A small CTC image transcriber, trained from scratch: arch wide_resnet.
Rows from block 5 of a small CTC image transcriber, named by matrix and row number. Rows with one number belong to one channel. Each number is 500 + 25 x the weight over its row's rms, rounded and kept within 0 to 999. All counts start at 0. Numbers have three digits each.
After each channel's rows are labels from the 100 images, of 14976, where the channel reaches its highest value: "lies over" is the class under the peak. Only what is clearly more common there than usual is listed. The data: numbers of one to four digits printed on busy colour backdrops.
# convs0: first 3x3 conv (model.blocks.5.convs.0.weight, 384x192x3x3, each kernel summed), inputs 0-191
# convs1: second 3x3 conv (model.blocks.5.convs.1.weight, 384x384x3x3, transposed, each kernel summed), outputs 0-127

convs0.379:503465492507506520512459473489493489507561486461528523506510505536505504490496502473460481497528481494465509440503475456494475503522495546535461507496537512465523466495504495476538507515522527482510505474481520487547504459458537503480511517509485493504545513471520515497449461497477496506496486479511503529514506525479464533495515510489485476471528515503492504518503488532474500479501506451497522477492454514485503457459471493478515486464519502518497489448543497479438504493503468497492473511495503513528453452479492474578484490509512511438494510465538466530460552525502519500
convs1.379:523519509477522470503525527495460490548502499504547512504469453504537506504494527528463500526521484495507487521517541490516522519517565485454521449488459497508466452494575483481459507509542491470532487476503547511497522525495469515558494490509540481541460481535491488520525500497495520515503535455494479528480506474474501483502498426496507475464502428466477484498480474488494478499528
lies over: digit 9

convs0.80:511489497555519465488487500442501460517488477509493522478449495498491505531483459494476528458509533484501497487509476486513440468528475464455452516526484478506544491515509482510521480525480513486443513509522502484519493465463455493522460490552485519518472463505489483491474475503504475475503499470547462497495491499476529530478469531500509466506544518502541478497497508479479511463501488508496508476476498458529496507471492517488471509501523485508530496527532407495451521526517472502475434493493501474466474489500481529489476523507490495502479503475519494486546504508484451510
convs1.80:523524496507535488526472491496497518490511521518497508501509486463506519460478520491502543521487481551530474514499542550516492495487532500508498518492496508456518494524500513517539499466473510504469468464520467480540474492495477487502445503499453460487480501490505511498545513478527510507528523476514504477501483483502455535514496489503512483483519400465504538506487507494489519495502
lies over: digit 9

convs0.114:469486500530498491474487502490505520490444497516537511457484547509530474495520506520488527495519517466472468490468455525501483470505490485465493503454516472502503520496472496499522501497500481422439494496462481467495512523463482499500462474473490534534465488513475500503500514482477495472439480485470501465525486504535482488472470522500498468512491547496552458466474526469482501499413520461477507487470469512469497480504468472515488488510542497515501534484484459524499470502490505472484497484482480476513465489487506531540534523479481522493483460477461469520518483464520488503
convs1.114:500484472482488507505498512494504580496486533501530477502459476509531469507484488472514462519547495557529517477517505513518529484487531513501462527495505518488486506477478498486524498468494513473554468494519513512529496494488497491455483537457486496449484507461538491537505486488508452505507477478514518493465498484484538527500521494500503500493476533505529521527513499478494512479485
lies over: digit 3

convs0.16:500515537525550480468469496459481510469484508494517523469494529510502494514497488502466507469495467517543488504492480499499491469513455506458511510489497537494503488488513502477491496449476528511440502512515454512557532489477482520504546482502525528487483447527529491531482513504482521505476509496510481502489488505511471488487465486539492508514514494508506506475555521568474471523445496472472551582472522467524464478495495486508489511530497472475492476471532410482525495487487512493511502499492493509527485491519500531475547499502499522505494498481501519470496557481505549468
convs1.16:541499517513512506534557494523492501557537541540545511464482483522523514527527524512539500552497494501503511462529565517530497521549544494525523451503520519491502496475513503489541508514489497530478527503471504506510510509497526535494489508485552500477519540481506501474489512498489496526448468458508527488525536460520580493513510522532524538536512456521531515513519533462494513507489
lies over: digit 3

convs0.152:489480523483465510456457532539508494476530495531467525503497471517496494509515519518479518529473530514512499472500420485498467531478472505483492513511459505462476472497450478503542520484472554525480477522526485477530491521527463524482539494451519521484495507536490510535504480499485522497528484446469496489527506495512489517529551462556502457495517538499549508527467483497484534467452508448508497485507534450470487509490491494511511489540525533522502495469493480478513460521468463447523498485507494508499499527543516501528486506510503513510495477492482524485492471496477458491
convs1.152:489541490491535509497498502507509488490479482554473503514488442495494498478522495513523491526501512509546486508540459514502490553509527485503487533487531509474498488543507511470526497511507507543426529473485531484482493486486461510498509513497482507467450499528531494526516504472536488550479498488502480454511568511554481541511531474466508510507504425505499510537519476513480525492544
lies over: digit 9

convs0.19:485517483530483462487473487522519476529476483516546510450488486525464524467523505479539500477523500463492514502468488493467462485564498482479486485463529489487575507484485514471499532502496477479501523463506512473497475511472504481472546494459490532561482498503486529502500506508496461476529479455551470499483468503523477470494527526500544473500528512524518547497519491522475510554479470463483542514472481463516539476494530466470489488497486507509460470509446485506502498498488470464453469502484470489548501505496482498507465494501461526490518514499521460469515488498482511481
convs1.19:552532501496527519523516513493475492516529517517539527488474460476516490482468484483485501510488498516503490545487560514480486480479554511526479491504470515498512482530481456481517508453459536504544502514490514486516496497467476488472513504452476464441520549462540506523501490483509504513512506497474552481496483502466522556475512514538533504508439525502497538516521506498477500507507
lies over: digit 3

convs0.327:475491531499462537532518455510426474494475501496500513479493525519485541515482494499480522519501507536496472493500508506485480554494467484509453468463508470492538473527498472484478493492495505522466568495496487472474496530509523499499535518499534507519510521515483509502493518515484486465542495491482525521499514508470512494524463450495488441517522502463541497455447476527476508495467484472490510471497493466493521503483478495530462502488498495471468492466478483535489410545480487465447519492500537503483505481465497506524531531476501495513500513430511494494520493500484483542
convs1.327:531489498485561531466442441497521505490519471528481470486503472489507499500512509487509505521500474484480483534553510529491514538530495494466507515492495516501502510495521504477524491531502480506515510480519564540483523480512472502546488500523519448507445486489512504517509518516485505517518524479523488483520485497503484543486535474492511497529511561506493504493541498514569504499497
lies over: digit 8